config.toml
encoder_activation = "silu"
beta2 = 0.99
lr_schedule = "step"
Rows from block 3 of the audio encoder of a small encoder-decoder audio transcriber, named by matrix and row number. Rows with one number belong to one channel. Each number is 200 + 40 x the weight over its row's rms, rounded and kept within 0 to 999. All counts start at 0.
After each channel's rows are labels from the 100 clips, of 14976, where the channel reaches its highest value: "peak on" is the class under the peak. Only what is clearly more common there than usual is listed. The data: Morse code for random letters and digits, with fading, noise and interfering tones.
# convs0: first width-7 conv (encoder.blocks.3.convs.0.weight, 128x128x7, standardized in use, each kernel summed), inputs 0-127
# convs1: second width-7 conv (encoder.blocks.3.convs.1.weight, 128x128x7, standardized in use, transposed, each kernel summed), outputs 0-127

convs0.125,194,174,172,183,230,163,231,149,159,146,212,159,210,196,141,187,217,201,261,177,171,211,396,159,207,206,149,235,236,223,209,183,168,164,170,227,228,206,223,162,198,149,179,186,187,262,195,185,139,208,151,212,237,176,230,174,141,223,212,225,190,248,232,278,135,165,178,219,133,204,147,165,164,235,203,120,206,155,126,253,235,217,148,155,201,227,230,212,238,226,230,110,183,225,174,197,210,150,129,216,141,144,182,150,187,147,191,149,218,176,178,209,148,212,270,199,159,174,182,213,161,175,201,179,195,251,228,224
convs1.125,223,218,225,204,205,215,196,180,219,243,190,169,207,220,197,192,213,195,234,217,208,119,132,194,178,170,173,202,155,169,43,103,174,201,231,188,219,190,153,178,213,190,176,163,189,159,192,169,199,185,174,191,199,163,144,202,181,226,188,202,181,228,207,147,194,175,116,177,135,133,139,191,142,137,159,206,145,217,177,152,123,126,140,223,227,108,202,227,187,212,143,302,150,205,220,222,219,222,245,149,206,151,223,176,125,235,191,201,140,285,275,198,167,211,229,148,219,174,195,235,172,205,166,187,151,167,238,181
peak on: gap

convs0.34,182,211,156,182,213,268,211,145,193,192,160,251,223,223,164,246,244,219,211,220,129,239,178,187,232,172,202,259,145,170,154,268,124,229,183,123,104,205,205,202,104,172,207,138,219,172,176,191,206,253,177,147,215,155,218,236,210,255,230,179,204,263,196,180,218,155,217,186,198,167,187,151,210,143,198,178,153,282,200,217,225,204,273,185,163,226,207,160,66,173,236,200,212,244,232,143,265,219,208,202,164,209,194,225,157,229,171,183,215,160,167,235,142,170,185,225,254,220,210,205,135,184,205,200,102,148,120,203
convs1.34,204,160,237,231,219,165,219,206,217,215,252,215,218,195,215,170,244,158,183,166,297,172,211,161,199,140,200,187,221,193,189,164,204,184,227,209,249,185,259,209,176,222,173,183,224,227,208,216,226,233,263,165,262,220,211,165,223,230,260,229,240,147,194,162,202,251,198,151,214,214,216,161,187,149,219,219,220,144,230,169,253,218,251,195,234,267,254,259,175,237,205,157,238,248,182,179,152,236,198,152,167,247,193,155,226,172,236,131,198,141,242,168,127,166,204,173,126,175,128,107,269,69,172,112,127,140,168,166
peak on: the character "5"; the character "4"

convs0.40,194,160,121,174,161,227,160,166,226,191,139,203,206,232,139,269,213,238,184,203,230,256,184,174,212,172,147,181,191,157,105,206,184,239,170,206,171,191,237,222,100,188,210,183,219,197,139,213,191,149,234,148,288,213,180,124,224,180,218,133,220,178,100,264,267,204,177,216,185,180,187,164,186,187,205,168,135,195,213,281,219,220,156,197,194,144,214,129,194,147,175,172,165,146,243,189,138,221,164,207,136,182,144,158,196,180,119,181,253,154,198,231,232,153,192,210,266,239,222,198,291,225,254,169,185,229,186,224
convs1.40,162,183,206,128,276,175,184,215,172,178,183,161,221,206,183,163,167,187,177,177,168,124,97,133,158,142,185,242,213,157,177,174,147,112,200,163,176,154,194,164,207,141,129,170,176,109,172,140,202,225,184,137,173,216,161,232,161,261,214,207,189,144,229,213,184,221,116,156,250,245,227,187,204,170,169,284,224,216,214,206,105,187,116,145,169,185,178,250,114,161,257,157,154,192,156,146,240,258,175,168,202,171,250,222,193,207,169,236,220,209,248,226,188,173,193,171,198,200,184,162,221,192,194,165,209,205,189,141
peak on: the character "4"; the character "5"

convs0.73,207,202,211,178,160,243,172,188,278,182,198,183,205,230,206,163,153,186,203,199,179,211,170,83,225,196,219,221,161,146,140,185,167,227,165,157,149,207,246,181,137,193,133,237,192,118,141,252,194,275,226,180,220,181,253,131,154,263,210,125,200,261,161,283,185,309,154,138,243,156,186,218,149,150,174,205,158,215,205,212,216,149,244,163,195,237,214,219,235,208,197,163,153,237,163,267,167,135,223,225,173,205,199,162,148,143,207,197,170,178,241,188,225,172,193,153,196,239,197,233,138,193,208,214,99,185,234,164
convs1.73,221,198,194,260,198,128,308,247,188,212,250,205,176,252,204,179,202,211,191,182,264,136,231,192,122,224,191,202,179,237,211,210,168,162,161,243,186,190,102,165,195,204,170,202,266,188,274,196,216,180,279,174,220,293,229,269,246,213,242,218,252,146,253,156,209,115,187,199,176,124,243,180,195,151,290,187,215,155,226,189,165,177,128,224,123,195,203,209,209,159,165,234,208,180,231,147,169,247,206,145,187,184,205,201,223,143,204,304,211,162,221,249,200,171,161,187,140,173,165,152,194,172,185,162,195,196,203,165
peak on: the character "4"

convs0.39,227,198,220,217,236,175,205,183,222,224,221,227,199,202,150,184,211,273,224,263,158,219,187,173,203,185,98,230,233,180,248,156,190,226,268,235,228,167,193,227,143,198,201,210,240,216,193,238,217,151,234,187,282,199,212,232,234,255,184,227,271,237,137,259,239,195,187,214,250,191,214,229,226,239,165,314,102,156,230,198,217,234,181,197,106,161,214,194,195,168,121,121,197,150,194,182,179,252,206,244,168,190,170,178,216,142,163,205,261,170,225,258,207,162,218,250,271,177,241,247,249,259,314,197,201,229,179,228
convs1.39,151,130,152,128,186,210,160,192,224,217,152,146,133,184,177,222,154,158,167,222,234,274,224,194,284,210,155,117,171,144,109,209,187,225,203,182,158,195,252,204,208,208,141,196,170,146,210,208,171,215,233,236,222,268,243,168,214,203,278,271,204,208,205,223,166,198,195,189,147,178,232,182,208,152,191,126,276,251,201,150,209,103,157,216,244,128,184,203,175,218,273,198,120,134,226,168,247,281,165,210,191,241,236,239,193,163,109,230,219,229,227,203,192,210,188,207,157,198,144,224,237,212,193,175,186,193,192,212
peak on: the character "6"

convs0.36,246,134,162,209,188,118,138,203,222,215,152,163,169,227,196,96,200,164,184,236,131,171,196,154,197,160,173,138,238,165,175,202,196,281,196,148,177,207,163,182,179,208,183,235,211,230,165,231,191,195,218,163,219,206,210,185,225,229,161,169,213,235,130,193,138,183,208,185,197,235,232,165,234,232,139,293,254,210,206,154,199,189,305,193,177,192,179,114,291,124,235,98,156,210,129,145,231,213,183,189,176,129,137,198,134,222,201,189,238,191,233,266,225,160,233,162,167,191,202,169,175,206,231,183,156,222,204,246
convs1.36,143,187,181,184,177,183,261,196,206,119,224,175,235,198,182,121,250,223,260,240,224,214,227,266,213,254,215,224,185,218,201,243,154,173,230,174,189,187,212,171,155,194,188,193,168,98,324,177,187,267,184,202,152,197,118,187,197,187,165,124,160,176,202,251,207,212,141,256,232,117,317,189,152,163,249,210,176,182,268,276,254,200,217,172,175,195,234,238,302,192,213,238,217,183,230,200,216,227,150,203,190,254,209,223,256,222,254,207,178,195,229,230,275,204,195,220,192,226,225,198,202,246,137,226,224,195,164,206
peak on: the character "4"; the character "6"

convs0.126,215,169,192,201,219,174,239,171,214,157,225,109,109,147,121,216,236,173,263,221,163,96,241,223,194,214,157,167,243,173,227,167,226,227,230,197,265,212,212,140,177,182,156,164,255,294,189,196,182,221,128,164,173,180,174,185,218,182,153,152,248,215,194,148,243,345,239,218,179,270,219,180,186,222,213,232,197,275,177,193,194,203,186,136,267,221,138,230,252,176,228,154,252,216,151,218,196,253,123,128,179,186,227,183,218,180,188,203,177,230,252,232,182,243,231,199,231,150,224,180,183,182,173,176,202,223,226,213
convs1.126,175,202,179,121,147,224,165,187,246,190,211,170,84,176,174,143,203,165,150,164,196,206,184,152,163,195,183,180,191,187,180,159,181,140,212,199,192,168,211,189,251,179,232,179,157,210,195,183,183,187,183,247,168,209,204,187,162,164,177,201,168,234,196,250,176,160,218,206,196,176,211,193,186,114,211,137,155,125,188,246,232,233,237,211,124,306,191,217,212,223,157,269,262,238,219,199,157,229,240,393,276,231,275,199,202,224,228,239,243,193,184,210,203,169,202,168,129,197,183,184,226,186,200,178,249,185,187,275
peak on: gap

convs0.16,202,223,182,183,152,175,170,154,186,198,153,193,187,243,120,246,181,216,241,254,210,208,308,171,211,161,226,207,180,203,170,239,170,178,168,137,254,247,113,197,279,158,155,185,271,251,254,146,184,182,160,163,189,218,185,184,164,222,114,170,269,153,156,232,206,171,206,181,209,203,202,175,196,183,226,166,274,192,242,164,183,175,204,121,246,168,206,176,163,184,253,229,237,172,151,222,225,176,158,200,139,255,169,150,190,206,273,207,244,168,192,188,178,285,246,198,227,163,166,200,312,207,176,152,269,228,266,205
convs1.16,198,161,199,131,308,229,262,184,262,153,307,208,208,207,243,170,228,299,190,225,129,222,223,233,137,226,159,168,197,206,194,147,185,202,180,315,185,197,290,180,166,199,202,142,181,134,234,200,198,223,186,225,170,226,207,215,172,216,214,230,186,261,148,205,224,189,236,238,272,206,224,188,181,268,139,226,120,212,190,283,219,230,240,272,208,205,169,225,189,218,161,226,203,206,247,182,195,161,228,199,206,138,209,171,206,233,136,215,145,158,187,153,167,252,189,200,234,200,206,227,176,222,207,259,125,256,195,166
peak on: gap

convs0.79,228,239,195,176,207,230,205,220,160,136,208,228,205,246,253,269,220,223,260,295,194,242,201,212,281,263,168,258,169,252,173,170,197,272,186,214,231,202,257,228,192,218,182,244,231,167,180,179,213,247,220,234,190,194,230,193,185,219,195,201,116,181,201,193,168,196,206,252,154,178,198,162,199,205,138,227,168,159,187,200,280,157,201,153,158,185,182,186,140,166,210,151,145,199,179,154,183,158,315,197,160,235,148,200,267,187,191,178,383,153,198,213,233,246,192,238,192,168,200,166,150,220,195,211,264,181,157,198
convs1.79,216,180,212,184,281,226,141,111,186,246,177,167,224,240,161,227,173,142,146,163,183,154,125,173,123,95,190,249,224,163,235,148,219,146,232,147,241,193,165,215,168,194,230,221,189,254,232,207,255,180,250,203,215,192,226,185,219,252,226,173,234,253,210,170,228,191,187,240,169,269,217,208,234,190,232,170,187,238,207,201,189,212,242,244,289,149,173,187,203,149,202,235,234,148,264,255,214,240,243,250,218,145,265,214,200,170,227,201,88,187,247,213,217,167,248,255,237,208,212,124,262,214,283,191,222,164,205,195
peak on: the character "5"; the character "6"

convs0.61,232,214,193,193,168,141,182,231,238,217,198,214,175,154,194,227,179,242,127,237,117,228,194,202,196,208,165,175,137,211,169,105,137,248,195,183,160,200,210,150,144,192,192,227,212,162,291,212,196,202,155,243,155,222,195,182,136,259,191,185,180,196,224,258,204,267,172,230,209,209,177,156,212,120,203,154,148,230,211,207,220,117,257,231,196,202,211,184,231,190,176,169,235,179,188,209,249,246,230,134,154,181,110,200,190,110,171,218,185,205,255,244,145,173,232,151,183,257,141,180,147,179,162,240,112,142,96,220
convs1.61,194,181,193,178,216,160,232,166,253,207,273,191,140,249,196,151,173,189,194,191,237,139,115,180,163,177,233,200,129,182,154,227,164,147,139,217,147,182,175,150,204,172,174,133,156,179,171,144,243,119,230,210,232,286,257,234,245,255,267,236,286,225,327,168,185,202,177,199,224,198,194,168,189,139,223,193,235,113,210,178,180,182,172,179,175,197,167,182,162,268,222,218,173,143,194,247,155,164,267,207,203,175,191,216,234,189,165,193,193,195,212,196,105,176,216,174,175,194,181,173,242,203,207,158,124,179,183,120
peak on: the character "5"

convs0.103,207,229,156,193,146,119,216,146,240,196,183,210,162,223,216,202,181,230,230,150,224,206,158,278,163,226,378,194,168,177,133,270,191,200,178,250,169,193,289,206,166,194,123,229,246,142,213,214,183,202,146,195,193,151,234,205,196,171,191,200,165,213,207,199,225,237,159,214,230,127,183,216,197,184,244,172,200,239,232,189,164,213,158,226,208,226,206,176,233,172,164,211,220,240,124,275,189,201,169,81,175,253,184,138,254,175,224,172,160,149,144,166,175,225,226,226,159,148,221,249,194,158,230,219,197,169,223,253
convs1.103,211,177,200,196,187,270,199,228,169,225,216,200,210,203,197,193,251,227,265,231,183,227,135,207,255,202,116,242,260,247,211,234,162,199,245,217,284,195,156,181,228,203,213,203,193,239,223,222,210,197,275,232,224,248,177,247,237,212,217,238,215,177,215,247,171,136,154,191,177,240,176,163,164,221,222,276,158,266,185,190,192,147,110,161,155,239,267,290,149,203,97,185,244,160,226,126,150,163,225,176,229,193,197,245,149,181,279,262,204,209,243,253,156,176,177,150,265,180,183,173,157,226,160,189,137,128,198,186
peak on: the character "u"

convs0.26,185,214,133,170,175,219,237,266,215,191,195,192,221,244,232,181,110,208,196,148,139,198,214,256,185,185,175,185,153,159,199,137,222,222,277,221,230,243,134,159,196,166,120,160,148,196,154,167,156,185,250,204,186,202,78,189,143,176,219,202,221,121,90,130,149,200,156,235,170,256,228,187,249,214,210,200,207,202,213,199,233,222,129,245,176,187,286,213,250,228,238,204,189,167,223,169,155,174,163,227,136,243,252,162,190,142,193,157,183,181,174,203,209,220,214,171,213,228,143,161,228,210,228,144,153,124,239,171
convs1.26,122,99,181,139,197,220,155,185,172,185,208,206,222,193,209,226,207,226,213,285,158,164,188,246,198,264,201,185,120,123,213,255,192,217,161,167,178,193,232,214,216,207,187,227,142,134,183,222,134,175,137,167,159,237,135,192,167,176,176,161,165,141,225,222,211,191,187,188,215,236,161,209,190,171,216,190,214,130,234,153,230,231,177,142,245,210,211,168,194,225,224,267,275,225,175,226,129,153,211,43,166,153,236,222,223,179,134,182,171,251,154,167,188,222,160,168,173,236,203,206,103,194,209,191,142,164,193,195
peak on: gap